{"model": "segmentation model", "dataset": "rendered scenes of toy objects such as cars, trees, mugs and chairs", "image_size": 64, "activation": "silu", "residual_init": "none", "optimizer": "soap", "batch_size": 256, "epochs": 34.7, "lr_schedule": "cosine", "final_lr_fraction": 0.1, "weight_decay": 0.09}
Rows from block 12 of a small segmentation model, named by matrix and row number. Each number is 200 + 40 x the weight over its row's rms, rounded and kept within 0 to 999. All counts start at 0.
Before each channel's rows are labels from the 100 images, of 14848, where the channel reaches its highest value: "top examples" is what is common among them. Only what is clearly more common there than usual is listed. The data: rendered scenes of toy objects such as cars, trees, mugs and chairs.
# conv: 3x3 conv (model.decb.0.2.conv.weight, 128x128x3x3, each kernel summed), inputs 0-127

top examples: hammer; largest object: hammer
conv.56,157,221,201,173,206,222,230,173,239,209,137,211,212,185,215,208,157,138,176,195,197,171,129,251,241,173,171,209,189,143,192,240,195,218,154,253,206,185,212,280,239,158,231,246,192,255,235,152,127,222,102,195,219,244,234,263,187,163,234,208,204,146,186,265,138,205,211,133,215,219,221,207,180,191,239,143,262,132,188,213,274,230,190,145,168,261,146,187,169,203,253,163,198,208,85,228,142,212,174,131,216,166,170,178,209,194,151,190,229,149,198,225,176,130,202,317,177,196,234,264,196,181,182,210,268,223,169,160

top examples: airplane; rocket; largest object: airplane
conv.5,227,181,178,146,143,218,198,301,208,235,213,220,221,279,193,248,154,193,173,209,151,267,163,179,181,200,179,171,161,251,174,262,137,152,199,159,142,203,257,131,157,265,258,252,159,215,178,166,194,199,191,174,200,174,205,215,270,197,266,261,209,158,185,100,201,165,203,158,205,202,183,223,236,196,194,201,178,209,215,157,248,214,104,154,233,242,231,162,143,226,168,197,209,102,167,229,150,167,244,191,169,190,188,249,226,168,210,160,273,166,184,243,223,194,209,108,151,210,226,242,209,234,172,204,97,196,215,203

top examples: duck; largest object: duck
conv.9,154,245,169,180,145,192,158,213,179,267,228,357,208,192,215,207,168,183,136,163,212,229,150,229,136,194,155,228,195,185,224,221,162,230,207,199,271,268,136,209,175,162,191,166,170,252,185,178,212,167,158,227,189,234,252,172,180,257,179,134,231,219,158,183,194,170,168,206,200,265,183,200,286,199,169,252,167,187,191,163,165,258,202,197,257,103,168,234,189,200,284,224,199,229,200,186,187,176,149,280,226,214,201,158,154,164,179,180,183,209,208,173,165,204,188,225,192,269,173,230,205,170,306,113,250,238,177,232

top examples: car; largest object: car; count: three
conv.13,135,272,191,299,182,229,207,194,264,228,192,239,199,258,190,155,221,182,162,236,101,183,129,217,226,224,228,318,82,226,215,148,160,259,194,157,148,215,153,233,196,173,171,230,204,181,215,126,174,194,237,100,188,188,173,204,176,188,117,168,170,215,174,189,203,180,222,157,209,195,236,231,262,182,167,167,175,214,202,118,224,189,199,207,225,158,227,213,194,178,191,176,183,125,153,176,164,145,220,236,167,269,210,168,169,229,239,270,178,139,215,179,236,198,180,212,220,183,214,205,179,223,235,197,130,240,155,244

top examples: mushroom; largest object: mushroom
conv.60,259,182,242,81,243,211,258,168,237,166,243,175,212,203,123,227,220,208,191,196,194,208,199,192,249,237,277,197,227,185,182,201,256,253,249,213,145,180,156,221,253,252,209,262,264,235,185,164,232,265,194,115,214,171,177,206,190,216,225,195,199,157,173,232,232,206,224,250,209,250,222,253,202,290,140,230,218,173,248,131,219,155,246,211,214,220,201,157,255,211,160,217,279,230,198,206,229,253,172,195,228,241,268,138,183,272,246,190,144,206,183,254,218,230,214,136,194,120,185,153,182,219,281,167,229,217,210,248

top examples: snowman; largest object: snowman
conv.54,209,205,192,185,238,158,198,233,253,198,209,196,197,226,205,234,236,140,233,226,164,121,123,149,251,191,157,325,161,226,167,223,178,208,228,173,221,162,257,155,139,180,216,207,129,133,276,187,184,232,215,170,160,207,230,135,245,237,175,199,223,196,211,173,136,281,239,175,185,198,202,286,207,177,157,147,254,225,231,144,216,221,187,226,208,134,147,212,223,139,139,196,235,196,128,161,189,202,136,129,283,229,152,198,165,223,165,209,178,170,175,145,233,139,159,220,132,224,250,184,211,171,227,222,181,201,155,220

top examples: robot; largest object: robot; flower
conv.57,177,183,185,220,152,173,239,165,150,169,221,239,201,213,220,234,239,172,251,188,137,166,111,166,250,165,135,144,202,159,132,183,122,227,224,186,241,186,208,190,144,186,218,147,269,169,216,211,209,291,252,210,217,231,228,188,268,193,213,244,111,143,154,126,170,160,187,260,182,213,183,179,235,293,178,239,171,193,291,190,147,203,180,201,152,128,249,226,207,214,213,272,215,214,178,195,228,191,212,119,209,156,145,187,196,176,212,217,184,225,227,191,191,233,150,212,190,202,225,200,304,172,127,156,241,236,168,218

top examples: snowman; largest object: snowman; pine
conv.63,161,153,241,126,235,215,189,155,167,272,221,220,154,139,180,209,160,197,173,220,75,227,128,174,240,140,152,220,237,224,163,176,166,169,200,199,172,100,152,175,217,183,193,223,289,196,236,201,198,176,213,183,191,156,271,207,273,185,179,144,198,211,154,139,260,265,228,162,190,165,246,166,305,194,200,189,157,245,210,188,288,178,208,202,198,129,209,223,160,159,287,195,234,199,227,208,199,176,135,214,208,218,173,148,206,202,185,181,206,138,285,181,148,170,165,216,231,197,223,240,212,198,232,244,166,221,213,194

top examples: duck; largest object: duck
conv.121,202,191,164,147,208,172,180,133,248,200,195,215,244,201,259,253,207,216,124,197,192,215,123,217,155,180,176,114,175,194,193,216,310,231,174,241,252,195,189,238,215,122,212,171,144,158,230,201,224,184,175,186,181,147,225,247,240,184,171,219,172,203,161,205,168,227,130,227,180,158,190,228,168,198,249,226,244,256,208,148,175,219,179,202,227,201,153,206,198,203,319,126,282,240,151,136,199,224,237,183,241,165,201,215,283,137,156,115,182,180,273,152,174,172,167,144,184,248,182,206,166,208,233,151,247,255,221,203

top examples: lamp; largest object: lamp
conv.21,132,194,178,217,235,226,209,204,113,221,204,206,220,147,208,185,230,173,150,205,157,169,241,223,185,192,189,164,116,199,187,153,223,219,213,215,162,202,203,182,137,224,198,176,222,185,233,186,126,169,321,187,197,315,221,269,191,213,170,129,250,259,165,209,199,136,170,184,178,177,265,228,228,244,205,105,255,157,222,222,152,260,200,213,236,139,171,176,194,164,189,189,198,126,222,169,165,177,264,248,170,245,216,229,220,245,162,217,206,192,132,146,183,159,197,213,228,167,256,212,115,186,239,179,190,156,176,295

top examples: bottle; largest object: bottle
conv.123,188,208,191,113,197,131,183,182,73,174,243,188,165,185,210,208,272,155,211,229,194,178,209,147,168,181,270,203,140,186,209,232,189,257,174,145,203,240,200,180,175,172,181,183,213,155,229,183,175,176,181,243,179,257,196,191,171,180,210,135,138,240,181,138,188,198,141,186,219,194,134,194,253,214,163,239,136,231,212,228,172,131,149,235,223,156,276,171,244,184,225,198,240,140,228,211,142,245,193,133,257,139,222,197,206,163,249,197,246,173,122,174,120,184,207,189,224,200,288,167,143,173,199,152,216,224,293,177

top examples: snowman
conv.94,163,216,261,216,193,218,196,122,219,201,162,279,181,182,197,269,165,199,191,196,236,197,164,232,169,223,194,224,221,219,267,207,215,216,218,227,143,172,235,254,141,197,160,217,215,197,258,242,293,227,218,166,205,162,209,125,168,217,242,230,256,219,153,184,168,238,199,188,273,297,213,294,255,186,149,166,219,210,240,167,220,207,116,276,179,222,215,248,182,259,150,222,176,179,183,200,216,182,155,219,214,191,197,132,294,176,188,206,196,212,201,196,258,261,232,138,246,231,233,140,259,168,127,257,273,184,199,234

top examples: airplane; largest object: airplane
conv.43,247,146,200,131,226,153,198,241,211,195,202,154,166,190,199,228,196,192,152,156,202,204,165,196,135,198,301,229,150,242,189,337,217,131,172,251,188,177,233,129,183,181,181,203,209,194,192,141,166,235,258,152,180,228,154,193,133,208,232,200,290,158,166,160,223,152,216,188,142,136,207,220,226,131,192,225,200,210,201,116,210,239,240,135,252,171,174,151,171,193,193,150,270,245,151,233,204,201,132,223,233,235,166,168,213,147,142,161,206,170,202,294,195,188,158,170,199,195,141,202,242,222,204,194,199,219,146,178

top examples: arch; candle; largest object: arch
conv.35,152,181,225,174,147,218,244,173,236,207,235,213,208,168,150,185,172,264,100,237,213,195,169,228,195,153,206,272,166,186,222,220,208,204,253,183,175,132,203,245,190,168,176,146,202,159,239,178,221,178,201,192,168,245,194,262,177,154,114,149,188,235,160,186,199,135,214,193,197,212,125,234,239,279,178,191,170,159,170,238,196,173,121,162,180,223,195,144,205,178,212,167,252,216,244,197,52,212,174,225,161,201,154,183,251,191,188,131,99,244,236,178,225,248,211,214,220,157,221,136,125,131,223,150,192,159,192,217

top examples: dumbbell; largest object: dumbbell; mug
conv.83,218,202,213,237,223,201,245,236,238,207,211,199,152,255,251,219,236,327,237,227,152,201,176,120,141,170,179,157,163,228,181,200,232,193,159,165,139,241,187,143,202,183,204,183,147,228,178,165,315,257,200,250,212,143,131,192,176,164,192,167,253,220,177,182,178,180,259,215,238,173,224,190,121,184,258,204,185,155,162,183,188,151,194,138,199,117,188,196,178,188,193,207,156,102,227,180,187,205,218,242,182,171,297,228,217,185,230,301,214,202,166,193,191,239,211,158,223,152,230,176,229,277,121,185,174,183,233,189

top examples: duck
conv.118,241,224,161,143,206,189,171,177,205,156,262,228,231,164,193,246,214,193,127,236,247,237,230,212,184,199,247,180,164,223,162,165,185,226,210,233,227,189,133,223,215,199,262,241,189,169,198,132,225,177,176,194,186,135,172,228,137,254,190,175,170,178,237,220,236,161,277,271,128,249,265,185,129,269,150,100,246,198,216,185,137,203,199,209,192,131,183,187,254,226,198,175,252,199,77,216,210,178,226,206,247,266,222,208,155,200,174,207,257,144,146,132,190,146,221,228,206,237,184,221,173,183,236,205,259,269,146,169

top examples: robot; largest object: robot; tree; largest object: tree
conv.38,181,216,198,232,219,134,197,154,229,176,226,226,229,174,193,217,195,196,200,165,174,192,196,225,235,188,145,235,253,225,215,131,228,250,198,213,276,294,172,148,175,181,152,177,118,231,201,223,268,267,249,193,269,178,174,228,195,200,229,247,280,251,190,240,164,154,213,233,296,167,226,224,194,168,265,190,194,188,194,178,224,187,220,174,137,202,250,248,244,223,214,276,144,172,219,148,312,190,279,221,237,246,231,125,247,207,241,210,210,238,268,174,212,212,249,147,216,209,164,226,200,191,221,202,239,220,184,305

top examples: bottle; umbrella; largest object: bottle
conv.124,190,234,203,208,200,210,195,177,225,179,206,185,100,162,129,170,232,157,214,227,194,221,215,178,200,147,278,213,182,240,193,208,255,241,182,196,166,183,172,191,287,215,134,159,251,130,183,158,189,118,247,180,219,212,140,201,274,213,172,154,185,314,232,194,210,204,193,168,249,205,184,157,207,180,218,190,180,195,175,173,285,221,217,210,210,254,187,207,127,184,264,151,192,226,218,215,197,169,204,168,244,131,267,177,222,187,193,207,310,152,147,212,208,274,216,90,164,166,206,195,223,259,203,184,224,230,232,295

top examples: mug; largest object: mug
conv.98,219,143,252,104,222,208,273,236,172,203,134,189,239,215,145,232,236,229,189,264,205,192,154,191,200,188,192,215,126,206,205,231,293,243,229,204,222,292,211,195,226,242,208,210,177,258,243,189,220,234,232,263,254,224,286,246,187,221,190,253,234,203,209,158,176,187,211,170,243,217,167,228,216,184,231,210,206,126,246,275,212,239,173,159,199,185,166,204,208,198,195,194,167,102,267,207,221,191,213,283,157,210,278,222,237,275,255,258,266,138,176,176,172,206,208,183,278,229,215,177,266,213,181,210,187,190,187,276

top examples: mushroom; largest object: mushroom
conv.104,214,192,162,159,220,210,207,205,199,164,188,222,200,147,239,169,245,116,212,207,263,223,211,212,270,174,197,165,213,185,194,179,228,298,197,217,200,163,252,191,172,144,187,191,140,210,245,135,253,232,151,199,192,199,201,217,170,223,203,260,239,201,164,154,211,225,258,187,241,259,220,213,223,185,211,165,195,256,216,135,155,202,187,194,215,286,162,213,134,127,183,270,193,185,204,177,289,205,194,170,164,276,224,152,185,180,131,204,277,200,65,207,307,178,130,162,145,243,233,191,210,200,240,188,209,167,159,246

top examples: boat; largest object: boat
conv.34,228,166,173,231,157,112,194,186,147,146,219,161,176,233,165,243,244,198,159,262,209,195,198,185,128,225,273,191,140,189,188,272,183,257,260,192,146,190,186,218,161,232,237,151,191,187,229,189,205,257,179,213,240,184,248,210,149,288,241,146,148,238,215,223,219,157,174,215,236,330,196,224,238,270,191,262,165,159,154,221,114,168,172,186,290,243,172,193,201,195,209,251,190,199,131,203,183,193,177,211,144,145,194,266,195,167,234,185,159,182,176,197,174,177,187,222,213,217,225,257,186,156,185,158,282,203,131,225

top examples: duck; largest object: duck
conv.107,183,260,162,135,168,196,134,199,194,347,213,299,183,105,238,195,244,166,195,241,193,207,222,167,135,126,135,242,223,226,215,202,153,207,166,203,208,227,142,239,205,155,153,189,93,190,185,128,177,191,182,215,201,245,197,176,155,144,177,201,181,172,157,189,222,169,198,188,206,146,167,199,164,233,147,251,212,229,195,162,158,245,225,127,209,163,206,191,123,202,243,127,187,211,216,207,195,147,180,242,200,164,217,134,247,208,184,173,217,181,241,213,185,180,182,200,240,214,152,245,157,235,274,171,159,273,208,186

top examples: car; largest object: car
conv.4,249,199,154,197,144,151,144,160,206,212,256,191,142,268,147,234,138,157,193,169,149,200,196,223,245,263,132,237,185,260,164,307,153,196,182,183,153,156,184,251,162,189,115,165,225,207,187,175,145,163,224,237,129,174,178,214,185,184,245,193,262,196,201,224,188,165,177,108,149,159,201,238,178,235,215,128,196,175,193,147,188,172,151,224,222,161,228,229,185,203,222,230,252,202,165,204,133,128,157,124,226,195,171,228,183,152,239,237,220,145,242,178,190,237,177,109,168,176,254,211,244,225,180,191,214,184,210,279

top examples: ice cream; largest object: ice cream
conv.65,262,204,164,289,227,194,138,228,170,213,183,190,236,194,225,183,197,237,142,184,273,194,232,274,183,146,223,263,121,264,197,197,256,145,228,167,184,227,172,188,117,188,254,194,232,218,225,164,173,190,241,162,138,136,206,154,157,260,214,136,182,280,253,209,269,187,222,233,174,166,245,193,189,130,135,112,230,164,165,217,172,188,148,261,187,243,267,203,201,194,225,218,208,175,240,159,192,172,196,162,214,165,198,170,175,104,174,203,235,201,218,134,148,149,207,234,178,238,163,141,207,228,177,213,192,157,186,144

top examples: mug; largest object: mug; barrel; largest object: barrel
conv.11,205,210,211,144,248,201,205,165,155,240,186,196,190,168,168,276,186,240,172,260,182,152,251,136,165,126,204,271,115,172,221,212,249,206,265,197,253,206,249,246,209,242,177,168,134,203,196,122,136,204,160,194,168,207,156,197,249,152,116,230,219,172,161,217,215,173,134,185,155,217,162,225,184,245,208,194,164,301,248,238,175,155,173,145,141,208,205,188,184,241,227,178,231,267,203,191,233,204,143,247,144,116,237,259,221,231,250,209,186,169,207,139,212,194,185,170,256,216,171,168,206,251,227,201,298,209,191,239

top examples: ice cream; largest object: ice cream
conv.74,245,195,160,267,225,208,161,347,166,205,173,200,228,258,182,194,283,234,181,180,133,203,225,269,151,259,151,243,192,182,170,251,206,186,205,203,209,215,237,153,193,225,191,227,261,186,190,210,186,244,204,159,144,213,151,195,180,155,199,185,246,200,172,282,124,190,241,208,215,150,229,229,184,141,208,142,251,172,182,226,258,209,175,178,150,321,187,180,187,226,199,133,208,170,237,201,153,188,179,231,186,211,240,222,234,192,209,147,237,172,175,281,251,195,201,157,226,305,156,143,176,150,239,175,175,170,170,212

top examples: mushroom; largest object: mushroom
conv.99,260,216,143,113,204,153,155,156,223,273,194,171,160,125,214,227,276,127,265,148,193,164,206,237,217,197,208,266,159,161,193,172,221,230,287,221,163,168,202,224,244,226,205,251,209,163,240,243,154,120,167,222,94,198,228,255,207,229,127,195,223,210,212,166,161,219,174,181,157,213,195,270,208,192,131,179,196,171,170,208,229,259,175,176,178,217,155,162,227,225,219,150,253,240,196,178,271,172,237,162,163,211,190,133,245,235,114,193,240,149,176,207,215,229,155,207,169,197,221,161,195,266,231,231,191,138,234,200

top examples: dumbbell; largest object: dumbbell
conv.31,243,160,149,255,204,208,317,172,183,249,116,213,230,219,198,233,200,298,182,202,171,218,191,195,145,182,203,147,161,247,102,120,233,217,151,151,125,208,141,163,201,190,188,147,200,207,189,173,264,235,155,176,251,166,189,217,229,230,148,199,255,210,121,213,182,152,221,187,230,188,256,149,178,154,222,207,166,166,159,185,203,177,180,140,229,212,205,189,88,190,280,179,206,206,165,197,167,178,188,148,156,206,251,196,190,200,121,193,184,147,215,175,147,214,220,153,208,105,210,187,187,209,188,247,225,256,182,201

top examples: umbrella; mushroom; largest object: mushroom; largest object: umbrella
conv.112,224,151,184,213,125,162,120,135,196,204,167,173,163,281,140,230,176,183,188,196,244,189,186,196,255,186,236,191,210,234,201,285,185,206,126,230,195,181,143,218,181,246,207,255,174,273,156,166,167,189,55,287,126,245,213,182,188,161,236,241,182,242,157,259,230,157,183,234,149,226,154,204,206,301,195,173,104,226,193,226,163,174,209,205,221,241,155,139,184,177,251,228,176,208,140,197,232,197,128,169,201,168,186,186,195,142,222,210,220,242,183,237,201,203,173,129,199,224,203,159,214,168,179,196,180,198,241,205

top examples: umbrella; largest object: umbrella
conv.93,155,232,142,161,159,235,200,182,220,220,177,115,196,234,225,232,233,228,231,315,241,191,210,169,218,198,237,202,165,194,178,241,206,223,205,187,150,184,250,214,243,176,188,138,237,140,235,230,128,131,254,240,192,213,209,221,161,217,206,173,179,216,280,170,174,132,185,186,239,215,259,267,243,165,181,208,261,94,136,250,273,183,175,235,176,188,206,224,184,182,231,265,177,216,162,300,201,214,210,224,143,181,181,218,206,146,186,194,234,235,138,254,238,251,188,211,163,121,225,281,195,157,181,192,274,184,230,199

top examples: robot; largest object: robot
conv.49,211,188,164,172,250,122,183,152,187,148,129,236,227,210,112,224,231,152,155,171,267,204,133,214,182,232,181,199,218,206,219,249,169,161,233,190,226,169,157,204,179,202,180,263,129,178,177,210,203,205,334,236,183,203,170,194,148,171,183,285,177,211,218,171,222,200,171,148,160,194,137,219,277,218,285,233,242,215,176,203,174,203,200,187,171,151,188,200,148,224,151,178,190,175,133,242,261,208,180,156,202,217,161,196,240,118,149,191,288,189,203,182,162,196,136,197,197,225,171,131,304,173,200,186,180,192,144,150

top examples: duck; largest object: duck; teapot
conv.24,208,185,187,166,172,217,229,165,110,158,226,150,165,148,99,282,228,237,167,200,163,132,166,193,185,160,237,279,161,173,239,158,260,218,167,225,232,273,164,191,217,200,163,171,178,148,154,179,188,237,133,192,208,206,208,104,205,215,210,190,149,184,210,230,230,208,194,262,222,223,252,249,138,256,143,152,214,271,176,235,196,167,199,189,138,160,211,167,198,156,320,241,216,184,252,173,144,184,153,185,108,188,229,186,214,199,246,206,220,252,115,203,178,237,201,191,237,195,183,213,178,171,237,208,182,257,204,171

top examples: boat; largest object: boat; chair
conv.39,230,194,149,104,167,163,162,192,244,220,184,145,193,177,156,227,231,206,218,183,259,133,231,127,87,252,142,213,154,207,187,233,206,214,180,178,123,127,230,186,213,225,159,148,161,218,184,222,218,236,203,262,183,165,312,244,215,250,170,234,185,195,226,242,150,245,202,183,160,258,204,253,229,206,237,252,139,153,246,193,182,227,200,134,198,155,164,235,227,188,171,246,149,195,165,205,244,103,202,205,162,263,214,184,201,209,291,163,197,199,175,225,162,178,139,193,241,152,161,200,249,128,180,197,210,197,209,191

top examples: table; largest object: table
conv.28,175,175,162,221,208,214,183,197,229,229,190,130,133,202,185,116,300,246,194,204,170,223,149,199,160,130,222,267,240,188,200,163,194,178,204,239,151,176,155,204,310,111,186,225,199,169,142,257,144,200,237,173,126,233,178,149,204,201,241,146,252,197,136,181,184,145,197,184,238,222,188,187,198,165,203,150,89,244,233,140,192,192,281,161,223,210,173,169,225,220,206,195,221,199,139,236,168,236,157,187,147,228,173,183,174,188,164,186,187,208,145,182,205,191,202,188,178,116,184,256,154,221,204,148,266,229,287,191

top examples: umbrella; largest object: umbrella; mushroom; largest object: mushroom
conv.55,197,163,160,238,184,275,191,199,224,154,207,252,230,168,218,144,221,174,218,182,235,195,262,137,242,222,229,186,277,170,141,173,177,161,212,182,221,208,251,189,211,181,206,156,167,114,194,188,241,261,259,225,153,172,154,189,177,210,185,264,116,329,149,234,189,174,188,133,219,233,241,255,182,194,162,169,159,231,212,214,225,134,185,200,143,258,248,211,180,138,277,227,217,215,208,193,210,204,282,154,189,212,193,130,197,132,224,207,192,174,145,220,215,249,148,280,207,183,174,151,258,190,274,203,241,185,206,241